Weights of a small model that answers yes/no questions on an image's attributes: fusion encoder activation gelu, 5.0 epochs.
Rows from block 4 of the image encoder, named by matrix and row number. Rows with one number belong to one channel. Each number is 128 + 32 x the weight over its row's rms, rounded and kept within 0 to 255. All counts start at 0. Numbers have three digits each. After the name is the row's rms in percent of the matrix's.
# convs1: grouped (7 groups) 3x3 conv (encoder.blocks.4.convs.1.weight, 112x16x3x3), inputs within the group 0-15, a 3x3 kernel for each
# convs2: expand pointwise conv (encoder.blocks.4.convs.2.weight, 112x112x1x1, transposed), outputs 0-111
convs1.15 100:083144191112134130115115132121094132167156117146155140149112077128196086142133125107092091095166086080063096103126095118112104164133128100154218138104179117125201115084054076190084075066100103118123143118107145143120123136119162115152168173134113120089113108133099093078132121111121189122128140131102113127086111106135043131106105150124090142177110148127146149103161154123090145142097057088140079076060105121139097111109073106119107
convs1.16 104:115151132121098149156153128114127125108092150122117140101095075085150103041020092126140148136122159164159120129144096126182123100116098114141130112132108143120094150109107164147112111102137110075095144152132125094115185087062130118022039063092127135128132119135139161161129128138100111140135139164084116064116143093107084121097099081097133114038029106133116127129076136167165172126110105130139130098103152173109160133133146111093105
convs1.17 086:127085121100113172110123182091084123098119145117125175108151137154074097135077043119101106089097129142126158135161179138132092137117096164149190129089111104091091153186145182112110166092077164165171171081093142132064113153132163102100147076068120127136103114151140128134159131116151123121140123139140170172159086093150097081149153149165080106142098039094094099094140142046111144167150155173117099148127099129126138174072106154100082
convs1.18 096:101139146140126103121108112103122112142134101161130105151112127121109135139155150112148155119139119124114144152151137120078145117126121095084123110079110091112120098112105051050131037075140149118148109088143136168146106088093057070098070096126103123145099114124082082095095089089169147105131139112140118120076084118090099143162128113105128130120120142090119130137142124114109111144129153095105097104090100055059113058014078047067069
convs1.19 083:112092121106128150143140187100109129110116168125144177121177123144138082150120041113119129127116125167120137097147124127145080156148099132109128149088107086075088177171079186113073191107073128150135186142091128127081134166114176121100174095057156135122136132116164120127152140127160129131170149157134150122177142094147085079168159123180122113151115037088083121091136133098130139139144101160130078168092083141159102195112061179115073
convs1.20 110:131171160135113146151149135142156156144110162154139149127127082074148097091112114147155158133119153140121114139143138165193142137133143128151150151155134161110105153128125164153120150109139060058077116147129105081060171103080108120059107107107118115128130100120129112139132140138115135125120115131047060032067107092090084078086079025030116058066077085131129140121096139143120141154139130159164155133122139159114129147159128117103102
convs1.21 090:108082136099140145092138168074086122114171121093126120128172153144036100136090087096115141101131161101117160140147157141083102145144159133095119122062106088111143124177137161069102156095131185165179170071090159151116093152107135072082126060063099156163107158170127132159111141135132152131129123131165157129182049076165116139155168146166046108142104083100105121124180131098129135104138159124094110112121088066159144114088138134082132
convs1.22 107:031066067038069097089077099057084085066109094105064055142117096121166095116115116087104113070070101103101107137122109117150128115123123121170132099132100134113124097112103077142108080059101154173161114152139148143154065094069079145100092060091105111139119120140093121111129126147141121154145145127145146144109159122120113149129112104117158100118095101092112123077085119093117106141140115108133114097094120115152120102168108094097112
convs1.23 084:105066108133126165115164177130093135154156173138178201111159150142117126134076067104107119130107146160167180107135156117116092119080076168171177147110137125091072158182138155119107151087095137171153132107100095072057114184183166104119143108082127127137113117138159143154152133133145126133151153161136183166134113129098047053133174169157107140120071065104113137139147180142161195148167151149135111156125090117172162158110115155108112
convs1.24 102:172135119183144097165106092138129127145142094138095086101113122078118123126129131162125147165092139164110130112118143106139114106112121064081100083097164138173178096107119065069147135177151162110120109129147127149140080115122071066124143159141113124165099109167141164163114092139100102179095128182102131115108153139146165112071109139071111139103140136173151108183120125148103097069099158072071158084158168074076147062060178129192191
convs1.25 109:060096077066113084073086087055068102069070118093105116139111115103126095139120112132126100099080129083109087149133115145146145139135128141140119118106097128157170149142156088123131081077136187179192160168166195205223151134148080104118057035110123155134112125121119090097108138146124124148159137148159133141116128109124126143133112138105102093153116125097122130090070110074111088122142165110119135168162175139146140116104113120114137
convs1.26 106:139151153120111127139140112126150126117092121139113110109083088041122088076086074158169136135109141136137153130126117149210135151141117143163114128161123169136117165147095156143100133116141079099119126139130144083077189136041104100061069073118127127123113103118110127159149146162136127171127146188096081109070126125127111125082094057015110081061065066131136156132102156164129125148162136136144153116095144180163111163158126158122127
convs1.27 100:136159209156132179110112101100114147127139128154129106178110103148075137148143129130187166139155139091080090141121126115046117134118135146093131154129164120134120138124106139093137115096072151097120136081126145175108110066079117044104114099082157170152125148120083067062123132063179185110110166083158066087133055123136132133196119125151078137173141120099123114114150121108125103173164139158144159126123088100103079111059137097096091
convs1.30 084:120074104143119170141158151114098128162155183141170189150172149121138109090081091107093139138135142177166180122126121105162085072084089168163159128118156115086080168179125145134140127096087152167143109133139094091072162215181134110146117097096131148114126113126150138122138138103138133123157133158165177147097140130087083060150188145121123150075070066127105141174149174151184186144153122136135099135092074157198118166122122138087085
convs1.31 101:147143089144107069110064076144137121152115093145064083122117099125119133175189161140139108126102064115086106113121143116129130137125133096088100126093123154110094110081092096071085138104093145148167154155190166163125099111077132044097163132111137127136119109118106122165108122152146144187146186191156136135142161167170188150086108104121140143163176157159169164160090141121108105127100115108085109134111137095073058085100048150097073
convs1.32 099:139132172149072100178155152076065057086159127109075110155110097125176092092095091181117156158150135133113168110143159159102151162171132115108158127047125155145111124114131158080118166138134140154202146041168158167121141165177176077139163180164138121128134147089158117139102122100089125128103120139108097082061164076069146141133111132135099130176117098116113132116117115123125130141122145118173137125100123126154197150041134175167132
convs1.36 102:048105074067129107049061059078120134081142103079103111132128102148092100133150136145143137123124126167142145112125152126152154130112131126080128120139125089097100073060090070117090066103097110107150158147158133111152066104097088171134055084108130133084086108072118075071099139122117118126111108109096147137072149127070101092176173159165168182157147146110128094079126118107083090118114104113112108137136119080089128123129120127087118
convs1.38 097:140173197079054175103133163120083023124113106088084154131131078143137081148109075142104114110117098123099100129132115119088124113097082161152121144097128118124110141121095110128111137161089150186139150130134146123123134149189085075181093131190142132167090074125080140114060085142092117159106110199082118179097065160115086177149134136162149140159137115162146123135126137143173116109068045121136080139135118148164147129100149129117130
convs1.39 106:139127100133179101151138097111148159133108165124162141119129159116094178083112136087120152124097180101126120165125028147169055158107064151131086132177067140128048133134101119157116161114102114115054132175069130109085127115081145165097135123111189159106169124096181141100121106138110119108094123099113143155107156089122135083157120091144163096152153149176140064150141064146100076118153186118080174102134150136117109137185096144129075
convs1.41 099:104161096118179097138163103114119169116091179162160156148144143152116193106118134140157150160105160132128137118143060138153033189179105109125089146180068168169100107116078132148077165140092121127099125175068119119096105141108130203091130170089092131074130148104158170124143128127132113122108104097104116144076132150093135139121100081112148085103115103118129095154129066187155101165154169160112196141137164099133099138192073156141078
convs1.44 098:108111114104195129102101086134170149138160138127150154133156138102085148104144159128130134138109168141175164110087083115152114093110104125107107118199114098104097092102053061183086054065048125134096148197101125122110121116116121182109129119104106086082079131117133084090163116152155114142153141138110093155105108127151099108146134088148171123165144147090084047068161067082084071127146156135093148115149151125134103127197121128117090
convs1.47 099:118084126120140103122120114081086115088150120108106113114117115096084114097122101099101125110108120097115108111103121088154116099090100121124125109150104112078100093088063051128076080068101127132114127152125130121109086062106071131112085088102126098132111132113128064104097060094110065097089094069128077133109086137102073074168150152160172132165136172125101067073186072101081108084093103102057097083100096118105127111139114132112107
convs1.49 105:149124136142108104162111130110106055144186095141130070108123084123175138118110107155135092141138047141139086094074074114191116102098092103110130134110108161128114181152167143087134125109155141090093095086092130120109167165150159112129142110156147101115147117107166125108150116079109168104134090127121110065101131079087092079125116125125119115137116114085047072063092074057043100141139110126187147107079090106072093097149097136094110
convs1.50 104:141114136117095121143111138076091048124182069131128071101118077106185105074121088127085089116123066130144099076073062081202088081095071118105110131107102162128127150132164133089128128113160118085081095078100125103121145131135128104119140121157121085088112087085139108101092100060091163057082077086142144116133175091109114097133107126126116103156129129122119139106122123127127130130121094126176126088090107093080084105135063109080082
convs1.51 102:165122125139082100141101110136155147142130120106087080125145146163156138119111114167168173147147156094093104153137138139195144069092094109125105148110166176186154164131118140089120144116132167159126144085123153138125171158140182084140166144145115167121101105072089057071146167157119141115069075078159169168172146149101076062108088067087049089132095097141175156128085146113099055110113129131134143082074110124132151133164140085092103
convs1.53 097:174129151149087119159137137070100054137194097129106080103134101119195136093125122141118082129122056120131101082102077106190111084083087124107107140116112179124130169145175133086131146114161135112079106093074118115112179154158155078119141105138142105115153120091157124133091116073097152090110091102119147098112160089105097061152111106142099088163114127112119094092142103108090088119122116116161133083075110073052070108153067115086078
convs1.54 114:143133154127121102137122142080088057112158080095091093106118111123158119089094081124137075124132063093093081121119140133162155135143122138122131120103096132111100150122136118112104123105126110065064080099048089081083132127127119109090126113129132120136112108126171137140104116123115128150149130125091111118115154116117126094155161173122119147159149149033064065049108050065047053110096109097155125086102100128117171143144176183153164
convs1.58 103:142124127141165104136158132132128150164140125166155137150112123144118164168145139141106130165159135130138107178168166169090184207184169143144133144163163159147167115128125114157130122097112169158146175175147189159133102092118104148102116099076145136147146120158171181201168140163125096158170138145163139135140105142167150127143168167168183187136165164171107133142119100125099124163148128174128141190119113202169193166083201208164186
convs1.60 097:173141158157088126169123128093105075125190095141112105088102100106176116096114095125114105103149054136118096094099092095215139128108127102103123112109093156108124185146175158086143154115158122108085106099075097110097178157164152078133134109144154120138127126128159107115092126107089183121108104149075085078080159067071097085145096118128104103153090118068086097068124073059069077120134124125177149101087119106105126091151121139102150
convs1.63 100:149172128106107134066072097097095166141058126196165146072058160165064116193178147074077117122055100166113097117108146133116095180164123137138176126150127108092099162182134105110112079088114162193165116141140081055094187171128104102117107065078103108112137096104152137126121093125143097112150165149141105142152113103154149135126121080118147076129145123116133147159127125125144121086103157148102090149147094109110126110103078173152137
convs1.64 109:118095119128118083093082085103040051099054040070058078097156126146151098162131119095100060115094080095076085091115140099178120105120118115109121120085128116118129078126136128128127174139136107104087116078076106090073126155160149148139135174172205186158151157106133120121177166155137134108120101103061121127117095123148135160092096117119156135122123095121116110137089096135142146138135120118128121075082086131152151161153121167139126
convs1.69 106:163153177132122131126112118141118141100065131107096118100119119062127101082092109153150208154132143140175146113139082077163068078069049091087106116067100108095109094104110066159150111111121111076091113044067109082117079127132079114122090100123134147118147142144100133142175174139156115115113115144059077095061132151096079083125129111112130104101118088128110166153081162103095151117136125124147139128112109114137134088124110071075093
convs1.71 097:079088129143148099119118101136113126124145165133120163077115108085131124119110107108125169116154169142146156154176083144132077105079081150121129130088093141114139097146140091128154107119112157130097149142116154132141073123109079082099094066129096110145133176145177192154121136181146155175188188143137180160084129165083106121201131093213160091149151086130128180132113150190152182118094069157146075154152084098093076102113102080080105
convs1.72 106:099118126085108097124124124108094165125122125075105138076117082127133100112105120126118175117127147132136147199169150140117176165165198138099077120096059107067054089103105160129117135119135120120117118107091094100112159113079125109057149073057073088102129121128125131109052089088075108075061078068122148114151136129145140173153154147146101120129123147110106152117166145125121153130125158130124150165153165043112121086084106063086110
convs1.73 100:162161175137118170146150142152132159125091176152147138047107082075124070087089063161134175147082146149164157123163107124150107135110086129085148121121116150115157094087071074146064104099084122086128137109107115117169097109107070133093114109088153170152151139155097105129166173146139149166101098128068096073062153092083111062141128119157102157140151127138095162121095146120116146121110114144095141150133138071116106050107081078081082
convs1.79 107:141144123099125113091128151190151144181092133163124129153148143150142122126115128161167156123139138130123124059081082071170038117114087133146117166104170148161162136118115143141104156103116170169172154072190139131162087106075097136138124141153143172159124118138112108120100122079073092084049058082112109110114144096128089121033112173070156125117135176180185162202059178140132117109124119121139104091131105129147146140128124150130121
convs1.82 088:129146071135095146116126200164105099172092179128133156112118123173135106157113105147137079157087144128082196132104056137078157127136141075093081138085118164141187169131109132065179113119156170171113162113164131089154092117135128162124178176108094098124103117146121112124115134076142068139105081166109115111130086161091140115155109089170088189110136139164142081129082178073110167102122078139079130134117176145139089141074185122108166
convs1.83 095:147109152095074171097095178097117182072099153040117163139141107183142081152106086151128169091105163096111174116178163074151169068165177115164152096121154061114162109158152083113169105149158131119151082081149113127140129153077172152113125143095158125134182129140135105088144116149105095149117113185127120139100104136097126133099140132042120151076140149102137174076090158106121173171149143096104135091088166121149154096093159087135156
convs1.84 101:118179172169128142154134111145156096126124054089069078092109154115128188114128159165196156159120113132114090115127066131109030092073062122160096132119073087079068143148146154105099099100100134182145149115119130140104111112119101093130093129109138116122197181146187172150135189156154141136138117088140134104137114076115096089142147116138113055089082087140185163157131137119107104132169129170146098141128078133167153159125115121102102
convs1.85 103:057067112057082155109177187111113163101136181126178169165152102162122090130105081085077151098085145154159149080105168136115158169178162081095152092098176123145177090082136116136154173172128084085131104100127144164120116113135133107135156117110125106128141087110149121109092084134059078157118138175068110151111115138115151151097097153114127150162188136103085148115110150167172149089100118083088135127137172081084144102100151160177140
convs1.86 088:143149099177111109165121078109120035169097117154144122121137151095147125116095123127173120159082109148089135135132098157061151139092135106144090153089092169102119166102131163065182146107171142127084163107085150115124119144129137155107118124139084115141099091088053087067177142111170086081158107096162123102149074110151103092147105087159042132115112143174145093159075132139106146149158120192078125176090111172132088154061126140097116
convs1.87 095:097113165056123187063161188100132130087155123047134107143128109135111113139109097084107151093141178080166200094145150117174111117133132083140147125153122084140149107150154111180150125160173094093118089143148078182164125140121171141131165132124105082120137101114125126064090128154093136166082164188115135180124152136096133113081157136103172116090145106092146152116165157113178179089108156064174154087113184085118131084149164095149159
convs1.88 106:095079120105123139129104115111122100072150121114114131109121123134122149134121142087052082097087117084104123112146107139174099094108117108147092138153147108131107103107057093134030118133050089050102079104131067100080107135136093103113082101144110140146121122137135129130065073098085107139105095114098140138116164132105112089082125076082144090063081098068067078085129127121112108109139109116124127101120072102078063093126101094105088
convs1.90 100:115118128126127123130117149124113122118104127080113125160139112132085128110087084123102174066092131018052091125128160122148146106147144143123129146118137119148143078108151066088077070099075119118181085127129056082128141101120154099125138123122095117108151147123164165156083094141070116134085073110122163115149166134129139101107116152091107138074110102092100159085077122075074118099096132084178120101119118110108163088101120042055065
convs1.91 104:071101146096076162131088120088128180130117163109095094140131097167148114114105091114136188127079171147087097087150176100118175111122117055124177089118195120128119074123152075093160091100105137117157123082126151101119126128129153171152154172153107066076122101086114103084106114181103069168133070139067113129091115126111121088141162190137100146117115082079123162071078145106082101078127146096099165152114111099131163102090158137089119
convs1.93 096:088099064092110127145202186086124074111141147146162152152152158119142103105085092083111068109118116164157155088082083115124102192164127077098107106082130180159177103103071128124122182158151122123063124131123137192144153145141118117121142130109125126105144136142127121151076097076114128108150164174077084103136124151169176169100118090133143142188152145110108075120107118161183161081090076097094104133161177103103079125131127165185161
convs1.94 097:123101162095067154087118171090116167088093153060127171169138125174149079146126068151133169099091165088117168094185166075150160084177174137157169102111155062115152091166159056115169114140164143100149086070137123141147127156081163149114118125076151129137167142129124112072146120139104086159110105167115110131102104129106144138080146141046120149078161155111130163088100173106138161150152141111106142093102169120145154088095171090130155
convs1.96 098:166169148151143117114071067109138083097090132110112119101058077089096111138129119081178174091082176129099136130087077111076070125108108094079101118102081136131089149167161143116153133114127083086124102121138112135136112131118076120133118131106179109135179131117200183196135165129103095122104076080158115079189143095206129109090143099098124088095123074142139156133100096151092116092092097088102091126089093164151132141094128103112082
convs1.98 096:113125091129127132169185217186119112172106076206163089130155166091150131082107100144157124135126100174176138140144184117118150055080117130123144137095132120126084147148093115116093162160132132131169141168133117114091170149129164136108168156137156141208132105218076130138129132096121154122161172149072053127100092128064107145150145113179144107182145074115124109112079154133167189143109119120113105133108090085143114127091135126148171
convs1.99 110:120124110113094106138157116038106095054107081083117084115111091098095113095107116106101113092104093087151123135149098129139127129106108090103064097088039089064048136113107121118088136151106116129086116108115124106138138151133114148117120141150114110104087135122111059111108109100101096089114138110121127151104100140131090133057080078090132104066088121125093115084154095070071094107099089095161090057057082151108121144110117165149108
convs1.100 091:129138103127140132107154140121120146118128132131133146064150109123138089094067085144142166139152129110151165151117134128085150134103136138126160126159147126131174135139171171152160130179140110128109136135119155087098180142178174093104235150144075094052106122122115032118162164134138144134163174166122116081152156157096120131168112153139166119153155158179134184139102180199177210193145173161097146194176179151151127118116131102160141
convs1.101 111:146148146165147168161141160096142159037126190096137182113083083093102072112107143035063127100049142133116125100130104123142076145153141133176160057138173096147176056091111093062145107108114126049086097075105098114133103111140104140179097098115105129147086127078103126096106128143106120158147126166123171156118164098110117082112113111107106156100133132123128172143120138143103065123113135130092126145126144126160192100114137117089116
convs2.15 109:126126134130168070131145096196131060110121112093149111121160142130123092116161101149158128103139088097112170161143109087144133145053164112101100081098105123099125086077225140161104145178140122099089145165094176132110143093110206157141176165098119115103110131113173130151061135122129142129151091083092149192081157089105114092174128094118
convs2.16 098:090206129141087087109136088167133157111159137190163082171113137157164187096088136158131120152099113180175134160129158101161123165145140105146134102094103090133187123133091120103134134102116196108096156176119083134076145180125111109114115119109133179144107121062077163108197081203145128129130144144165088121169160093104087134139125096090
convs2.17 085:119104138103135170135200160155155097101111114147104156139189170107125119134128114083157102074118180164075088076094135103123145072138127125094082149128136161201127192097101128130116112110178080095096154085107170104140097137117096153130119095114088109097128157156115148119102158106184064112117171220125211098118125137136134145147088163149
convs2.18 054:129141165093117114144062135103177153122121127057119201116114170104076116158137088130132100120094109176106110141076160164156138087090149157156066091150113179108120149168112144168116107115092130103178170140196108165138121066083094076091111141158132121072115126171129138109103168079139107177120141075100148087111136161080154069106106146117
convs2.19 081:087177147090116138134166156145122063071123114148108138152165176103163138113101112071165126110130136167118111128116170068169163080149099116093116160140156137184161190071133115142132124117206104061089169138074128105101098155128142137094099118123092136118115156084092163106097185186183103132154164199143125080109107150118122165162102143122
convs2.20 118:091178140117080082072132093175140147127147119148130098141132115115181173127094127159110123148138082163173143136146116125141099186163149089138182121079107119174198111155054156123161090111108189146127143147124064140083151170114102121131107144151107164163127127074066197134193077194151170165137159127143080118148159113105133154125136112105
convs2.21 097:130106164104135116131157192128180135166100118120094182126164134079111113074177090074109114098079152178097050100087145110087117103169121124102154088099146138182093117124123089115130106113128147105080121111179108123129090089140139155096137105096133128088153169216115115117119142108166080091116199140098213089109154116125126120143101184154
convs2.22 105:121159123078171124082136098059115159111121118169107175179107051186161160101103113142100114135076091167144153116124127218154182108134147168117112150154131185096112121172139164121120052108117075149143130129178122090091148133105073119164076098137195133123111092105109124125115094143109065166129109111150138125132106203131114134119144136086
convs2.23 093:089144139115101149147183163135139096094089121155086115149185166160133145159129138122146131053127161173045121069086140110128157083177137153119087156139150120195127180113127118147099131110191062083131151130079167123136097165117092168166141105104097082131097142137123137121111164154197098124115164207162189103137122123136126163139090158120
convs2.24 127:075153131104126103135182180093145079110131124136157128189170178122129124164143180095194101109133159177096123106106133101169185073165095138106073149150146102144145142102088121142089122101108117084112192134114087113088037146105097174122085123145090094165121187127099181134142173151124099132151147093152168115082142156120096156134152172159
convs2.25 079:114128132097190158168130139103124100139122120145087179166144104122098123111104111163107118082146113169122150095080122218099195085128128164081049140155108193144107118163139170096099068149093088135095124101182184104113133148124089132137118117119145119100113069134077110106135132092099097221122124093162168149148138187154163122090141127114
convs2.26 113:098159143107127074069152078113132119107149123174172089164131119130170166109071120143116103139111079176165150136146157128162125150173154109148123161080127138139182088163046170116162087107120191132130157147133090125068127188109106126111082112147142141174124108059074173115184089212123134168136144147155100123146177115117099121145158108113
convs2.27 072:071128098092183098156130171114148143112088120075127189123164119116118085144103085088165117128118132155137117143040156150110147095148098078122065128162100165142106123130191128133085135114142120099108149106125082130168102095144167097152167169135168137066152105152079116130100098045165106149108165098101100126158128154033147106151095163098
convs2.30 100:082133129118121161136180140122146079083082126157084107166200185142102125160141128116170126080146134161084129095105145115146190089164114162100084157147139140163132181100130120134115135111192047070133177143068162129129123167120088166162131105099111071136087163131133114098114160156182081119114151183165184100138107135121132157151094181133
convs2.31 098:117159137052146097150144162131142108115144076151114178176160093138138155090152124097124095125063135158136111143142108115156175106102134170098045151134139142094117113084162109183102128120129092131121140141096155096092102060146216174110080072107177098141126149171134171116077162161109085125127123087093160156084145154082063087140124111130
convs2.32 122:121115134135156133134177118126204153161157122099168114127152129117115123116182117110122137044133132152155100070083043118087082136118118076151116101130106120155068167058119114111119100131169123111112097050136076122144097104095086089157172139150100179054129144170173122129113103109161095120146171154083156123124122083064114132137145177129
convs2.36 079:094116157137111093123152092164130163123114111118139119111115115104182134206109057138117113097138109142143147117162157146148152187170148140122127133067091124069174068217108164150079102080073151114106127138159107127125153190127141124139137107085111139128109123092105125130197103128089142211123062130163090161179177145107117116180157103105
convs2.38 104:149047110096150118111087145112180139131103168102137211085111143092101061126150081141087149113183103103092061124100163168124121071129108103147098140071163183204074133177147137135154105150130126178098134120187113125177148104133124087143110136181137147122113137139119101154098161097147144153098174139071157096131173137142162133120115174117
convs2.39 116:099131126089151135150117141108097077068176082173128149175148169138170159119094113077151088182079131181153158135079168149169206099142096154083093159130142188111176128095127149131115157111130068116121146157116170146094114169136116176128072089094181084162114138091092151083122163150099099146140114177156103114116094184131106147108134129089
convs2.41 105:100178081142135153109121122102092075065126107211095079182116137116151164092096160106182106156101189157096137140124123096165158120162113151144108143142157074127163143100114107177133132099163086129083146177071177130099113169169129168120113091057197116143096126126118169099149157172108117106102114168177143096155143119197116137140101126143
convs2.44 091:130128118140147085117143086135115173095116137167142158129132089179181162084078091099113078197090093132145167167164163124180162150132130111153156136138129140092172030116145134112093133093163165122106136150151099136112151183162116174176134067078163126124089122080132144112154065154129094146127100150107043117131099137163105145150130135058
convs2.47 083:104106128125159078107110127157154163100129104084114198105155091147153136111079044098084101162114060121118139177161178176162140168138154090104117130109089142105147043169181170140074120099148100140098114116156090121146168157144148102125125109086153142127133106078109120091109109152136140191113090155117076158120178142106084145182140135068
convs2.49 095:116174135136138151125123093138116120110120036165116089149156165156202166075094112108142143130084120107113150174128078120164152141098158151139110066095081105112146117087128131166125141168148115131098097142101172150094143135124131069157157117061185201079077095123119132103140122192113119147116111100128139103180173067197111125168103118085
convs2.50 094:132130132148147142094111093154120133118102048160096084122107155146171147088117112130129141095086140089086144181148069134172161145097181155134115059097076098116131130100157134176133127166155121147100093169102180144124169110123156057130157135060179179091094087121135119103134120170096142127100107113145158118204172071184122115177113107085
convs2.51 107:077225124085100146123153148109106060074153098170123127163099178148220137147098158122145093166097118155136141182132122134190194088166130143112117124154135167137166215117118114135130159104131107127107163147066135121065105137131132149127086102121166119150090132116084163125128116192155122141129103135092093099098128107153121193121132155092
convs2.53 107:105168123135144126115096110151112109094100045157102087156134177152188123102103110129140159120104103089071159195168117136202181132105165129138097056113096128128161131091146148154108137175148120151082112168083170122103159140124145086146132146064161178083093072096101129116134137186100141161116087084131118099174181100162129130174118115094
convs2.54 086:110171145132145126107110105129119118123110036135119086123153148090160125073114094137131130131116078113108151153110056131127131132114141074133132072110079092146162122060137125143129108168180107139084069144105119148133136119115165042157162129109163229047110102135138130114131122165150092154123119109094138110171171053156129133167112140064
convs2.58 106:134107160158147152137133132136160178218127132099105170098094099088120077098171127164089149069146133110127115100129091147052077107125126075133136111088122143184070124162123122106100122173120182151098109070199137099167114101119145097149202179133079166097136118150130090186138118118138144137102149104065133117164160117080144159114141170138
convs2.60 111:120168141144138141099127085135113109113118030190117093133127183144209156081106118145128139113099116105099152162137052141147155145075139141129128073079087122117161131079114164149131130173131118166068098159112156149098156140131133088146139128076153198076099101101102139124137105196102132188127116096134120108170176070181134145145120107087
convs2.63 131:150122130151111139151134113099051086138191107144161077151147114137146148100128206119199122179130176151175171104123126078120134151109074169096140136128154114116146135113076132112170194157106132173152154109110175159083121120104144184127099183173116104174127146126093180169145151113097113145174144146128078153098098123179129176055153111160
convs2.64 075:108105107091122079130161131106104090083079116090106124132113181109145072158111163148151125102204113109071157141103146105194172143114111159077151110120123132115182164097160162139135160139176170111073154154057166090143102137095133107068086185121094119155162134071165116080074192140113150160169097112086156134106126149099130158151135114118
convs2.69 083:138122136122198122103106146111200078129115076073110156098154193028132067143054133147136132117177089094097132108097085175126162044121107094112090095103149158179127126122153116136166102139124172141070104107119123102198108131123165101147145146115182144089164115146122122118088119109143123162135138117094139118098174102161162141128141162107
convs2.71 084:139146162140098121140090160130091114118169081075146110108140180090136067127078148144140149168154100074085162184157129115155132121101105129093180072127140145147190124097130100124128180216132169144154131123099152112125108142106204142147159187127085136135126143131134089178106158162102123194144112075101090127045131100145139141094156170164
convs2.72 074:120122130171122174092076069049101140151131084132122103155138134188153101076082127177136137178165117146166161124147126130082134170127101130173136125178152114146124129167114104085183118152156075160176094126097127081107182153160074165200152145158144148147100124103087129110095152155097124146128146050163094155149087115167154174103168135124
convs2.73 084:109145160131176131108101129119162124163138078095092158083141184042153080150058102167119129082148091108136140107087083190097127071167115089105134138098125088161123105168146128103180131133141128136133097084123052130175125150093104099168175177134158156083109108137119115113127118117146126172142162147088130082148117074062168168142164160099
convs2.79 104:115138121121127103058117138105157070116098135104100113121091179026136086132084123152126126139158108124128125141133127114121120096152152103074116139071158089200153098169108138170210101147144155189135151111127058132142119175145121136160128139148144095148138149109045174144191137116170134151106181149118151107099185094158188167157124142139
convs2.82 122:147143118111118143123160156135187095131142170083093167104137123054078121127176087097142122110130158110095077124123104111143102128115130083102162048097142124159072126095125105143154109114178130126100118064134093150163091079138200062106119116127125136103167167202130153091104118113174113084128202152058138134061141110120144139148102162152
convs2.83 128:108132084118106163169105187079138096102095143121102124152134175099083105105129136113181132122124182136096100151095154078131132105194058132128135163153191042151118168139153049161141164133189091116081143110109110110152110131177133169146142125098132102164109138181162146113139177129156134084101145141106159079140119116156140191107080165175
convs2.84 092:103164134135120154150149119098123154140090141156059096167135133141121138107132161151136143099122168162125130086117110137095124131169112144155130197153121118193114195131075092085120155094181075108156125130113121077124107154125051149177131122112106152103057137152108132108186144170157082090106204145157142069210108114078106186119112151153
convs2.85 100:114119082114092143152106161122175123122094097166073114163141171137100118104169131107191148104083167112089088155135103067136116119140086114141115141124168078121103155071150061169117145158210070151114127111098140108146118079144123165183146145085123122126080171180161151118099158133151140063092161142071177061147129112158107156131115150171
convs2.86 094:137132078101121124147091176097138116143109182091068153118135146070100085052128102125116163147137121151089111115095151109117147117181102072129192112126163136187087130132149069136164153159180133145113141075076079104150110131171155131156109183116092120140136102174115126061085151128167091123117172114100154134101123136070154183104067174157
convs2.87 092:084134102153054138136092162113115129114085102157130116135129156092161118097102124135122153172116201152107107128117142097144122138168072063109154171117151007134159169136125098143129128113125126141039131129136119117119068153177170118181149116077145202114136132105103157170154154157143161100144143163095099075140144088145141190095151149137
convs2.88 095:111155145137102116090113062179146164103123166144154109112048104136167167176113131173080102139133116125132157113160130129135122176139185131156160111082088103129157095191089161150108085086084186160112110165157142167115148130126123089094133120131136189117151094089111129138166052128146182143142120146159093139218175131126123111161126073070
convs2.90 070:081187134114115119074095111181153144096112152134143061135025169131183122161128129197140123132144139125124148132160116091147099151138149126167160115083096068135156129147112139167135125168132201172052114180134133149117148128121142101081158130101110153113143109088122136181187105130129193145105104137111109109175181122115168117204108104113
convs2.91 095:102142090138145147138096162125141111099053139118102098124122208128140101088130136128186157127123156141105099149077140075125126116136061106152120143120153095193116168117158060182153134169191060126113133115124116118146111145182122139150166134096102144114098126151145124118151144124188164101083177107109130054159115082136141171138040196141
convs2.93 125:101125066102094167147122167079165111100102110155064145163133137168115116084153132088159116131086171125089092164144135096159132081127082148137120132171177079127105161091161065180115154141206086132127165125100139122145110096154095164135114119110126076136078176162142158111122165156131109062091161132072149063111112141144113188115089167163
convs2.94 126:098127076111088143161093182096143090103100141118086124149125165093096114096150147100182148134128186136082104157116137078136133118180068117131135174148185059163117161136151049165151155143194102128074147127129103087143094128187131168167134125109111106158105142175150154119132179141153133080105165145092152076115127128128113189107088169182
convs2.96 087:134138181153157142171082131135101126106135118136132138111109131176114117139101216114070095155082128070128173102108129150141135118092168177120135104183087172079175153106137106101097181162128142098138102135129180138141184071138170143090144090076140119106147105172176034102101108105090148109138079125084073153106104100108072107135135102112
convs2.98 116:133073135132128120137124136105129181121134150080130158092139132124118107191172136140119135156175132085080086116144173094129123122112143124167160106137195141149092109159125114127113131143125149121206175109108155134140138076118189133123111172178089116177157180122156113183082167080105129079139133140078114158071074156231200110089144133150
convs2.99 087:119159142110174116082105093093129162108058104128097089101114116152099147104054133156038121121084087099125175145133092141176135155121160141125129151108118124132168098128121150170154091092190132165168105186148107144134152140126092114139116077128215186099123086080130108061132073190168105111097162104152128115143139105148136096170125109092
convs2.100 074:092136100115112081107133096166163139121112079105148109148153146139115117141202098139174188077109126114132125127170138109093102116112149070170123125088129108167089116092198135161079119179133102123145155096101086076123157076137154102083176154175089160107142137124141132193054153125157127068116142185113108123084149095058131096180105158151
convs2.101 108:087172135148133112140172161134083076101155087110173085168160156102188126131126142149157119104131154165162130141094151082172176143170104137051088135140131113135140145133125137109100154085107148078095179111063122105073045166072155158104109138141095112165133153106082161163164159171108143142186093109125150158080116103102101188126148151155